From a checkpoint of a small autoregressive pixel model: arch transformer_decoder, width 128.
Rows from block 4 of a small autoregressive pixel model, named by matrix and row number. Rows with one number belong to one neuron. Each number is 50 + 15 x the weight over its row's rms, rounded and kept within 0 to 99. All counts start at 0.
After each neuron's rows are labels from the 100 images, of 14976, where the neuron reaches its highest value: "top examples" is what is common among them. Only what is clearly more common there than usual is listed. The data: drawn branching plants.
# fc1: MLP up (model.blocks.4.mlp.fc1.weight, 768x128), inputs 64-127
# fc2: MLP down (model.blocks.4.mlp.fc2.weight, 128x768, transposed), outputs 64-127

fc1.204:64 45 68 36 35 43 57 41 38 49 36 83 47 55 73 42 45 74 39 74 68 42 50 44 40 85 25 44 67 36 22 45 24 26 33 41 22 47 19 51 38 75 61 43 62 63 30 61 66 52 49 46 56 51 45 34 49 61 62 53 31 39 59 16
fc2.204:35 55 52 54 78 51 57 51 33 43 65 50 56 47 25 59 51 37 64 64 61 50 55 29 51 34 53 30 66 42 77 41 66 65 56 70 47 63 58 44 68 58 43 50 22 58 38 59 50 55 51 56 36 16 51 72 52 40 56 40 57 67 67 61
top examples: white flowers

fc1.44:63 46 57 55 57 48 63 52 41 52 42 37 29 63 35 37 44 52 55 48 42 68 61 38 51 45 61 34 59 50 59 51 61 83 59 60 69 53 49 85 64 72 33 50 31 64 25 36 40 62 59 33 62 54 25 53 26 52 28 60 51 76 51 24
fc2.44:53 30 26 40 74 42 55 50 45 23 56 56 76 46 58 47 63 36 20 65 57 53 48 69 37 52 66 60 53 70 45 58 38 52 32 38 57 45 49 45 53 60 34 57 39 44 32 49 34 66 59 45 35 61 97 51 39 75 58 18 51 46 55 54
top examples: white flowers

fc1.383:68 73 44 70 51 52 59 57 29 68 48 45 39 43 61 30 37 50 37 55 32 43 69 20 28 61 79 54 49 40 81 73 52 69 47 52 66 62 56 57 40 63 68 41 41 46 71 35 39 46 66 72 58 15 35 51 55 63 33 32 38 48 36 71
fc2.383:51 43 53 34 59 47 53 46 52 45 24 67 57 51 33 45 57 33 57 74 63 41 47 55 71 75 48 44 56 47 10 13 48 43 52 36 36 63 74 45 53 37 32 48 68 58 69 73 61 44 44 34 53 57 43 48 38 32 70 72 41 36 72 39
top examples: two-way forks; wide; red berries

fc1.357:53 32 64 54 68 51 00 48 60 48 68 53 40 81 35 57 60 38 49 46 59 71 53 44 21 75 35 59 46 70 46 58 40 22 40 60 34 48 40 36 62 52 45 41 29 36 32 38 28 45 70 40 53 35 45 26 42 57 85 44 26 40 71 61
fc2.357:62 59 28 59 68 33 67 53 44 39 32 08 47 39 48 61 29 55 85 76 39 60 48 73 37 58 52 45 40 64 23 39 64 64 38 42 58 45 74 47 54 30 37 70 46 63 54 64 56 64 45 57 58 70 45 66 61 66 20 58 62 45 22 41
top examples: two-way forks

fc1.581:63 50 51 42 60 60 83 66 64 47 56 50 51 48 51 62 20 52 43 24 80 60 06 47 65 54 66 22 40 48 41 51 48 71 51 47 47 58 58 50 54 35 30 63 55 45 45 56 53 33 73 46 59 57 47 52 71 81 73 61 40 59 52 21
fc2.581:48 47 52 62 63 39 24 59 57 38 46 61 39 32 45 48 48 45 60 93 53 53 70 45 55 25 44 36 39 48 46 32 40 63 54 41 47 38 69 50 33 43 38 69 44 43 40 58 56 38 64 25 43 68 63 39 34 50 35 56 63 77 62 47
top examples: white flowers; three-way forks

fc1.5:67 42 36 30 64 74 44 29 72 42 50 40 45 42 62 51 64 53 42 26 53 72 49 60 26 45 51 18 58 49 59 78 43 50 40 34 54 61 40 58 39 58 45 63 39 62 29 45 39 54 64 11 63 51 56 57 53 57 42 42 17 61 70 39
fc2.5:30 49 77 18 48 45 39 83 50 65 26 86 43 47 12 50 51 44 36 56 28 48 58 57 66 48 71 59 33 52 44 47 41 43 47 56 57 59 60 52 51 44 41 36 14 42 55 40 53 50 50 69 59 63 24 45 36 22 72 14 78 46 53 53
top examples: white flowers

fc1.618:32 48 63 42 57 62 46 32 44 53 55 50 41 63 54 28 33 64 61 44 76 49 62 34 59 59 59 35 58 63 35 65 24 39 41 15 54 50 62 23 62 28 13 35 57 67 48 33 67 46 42 74 66 45 47 52 50 57 71 39 56 79 56 66
fc2.618:49 40 53 35 39 15 57 40 50 71 54 63 37 41 62 55 55 49 16 52 14 41 43 63 35 16 48 54 63 57 53 50 44 86 53 63 63 31 43 76 46 46 63 47 62 35 56 72 33 31 62 54 39 46 47 22 36 43 28 48 42 54 52 23
top examples: white flowers

fc1.302:00 54 29 15 49 88 33 30 37 62 61 46 52 30 72 69 52 45 51 28 46 58 51 42 45 65 52 67 55 54 76 77 41 50 60 29 39 79 45 69 67 51 34 63 43 75 39 50 48 69 72 52 49 48 52 33 49 58 28 57 73 50 59 68
fc2.302:68 41 60 42 51 35 42 35 36 45 66 69 44 44 42 55 48 21 65 55 46 49 53 18 20 20 54 17 54 55 37 38 56 69 51 55 80 44 47 42 42 47 38 32 57 59 52 76 73 57 44 56 36 43 64 50 72 59 60 37 55 77 61 47
top examples: white flowers; night

fc1.532:32 67 54 56 37 40 20 31 76 54 20 37 51 61 29 34 32 35 46 67 43 45 42 38 30 56 49 37 43 43 51 49 25 51 71 12 67 49 60 49 46 57 64 38 69 24 57 51 49 72 66 44 60 36 65 64 48 45 44 56 38 67 50 26
fc2.532:65 45 46 87 47 46 53 60 48 43 46 44 33 38 48 37 44 44 55 58 46 61 57 46 39 42 36 43 44 48 21 70 81 19 56 85 51 51 30 60 68 38 39 71 44 53 35 49 40 64 49 70 73 54 38 45 44 45 54 32 80 46 48 63
top examples: two-way forks; drooping; green leaves

fc1.676:23 61 63 28 59 55 63 39 50 47 59 26 41 46 26 48 43 36 35 36 62 38 59 54 18 42 56 10 38 64 58 40 26 49 64 37 53 53 73 62 61 51 58 49 47 76 37 56 40 75 90 47 51 34 28 42 25 64 66 51 66 73 52 55
fc2.676:64 33 64 48 45 53 41 59 65 75 51 58 57 25 70 48 58 54 52 49 13 41 52 51 44 38 56 44 62 70 76 49 21 52 24 56 79 58 57 52 53 65 63 62 59 54 58 40 37 38 47 56 42 65 56 45 63 28 43 14 55 75 55 42
top examples: white flowers; leaning left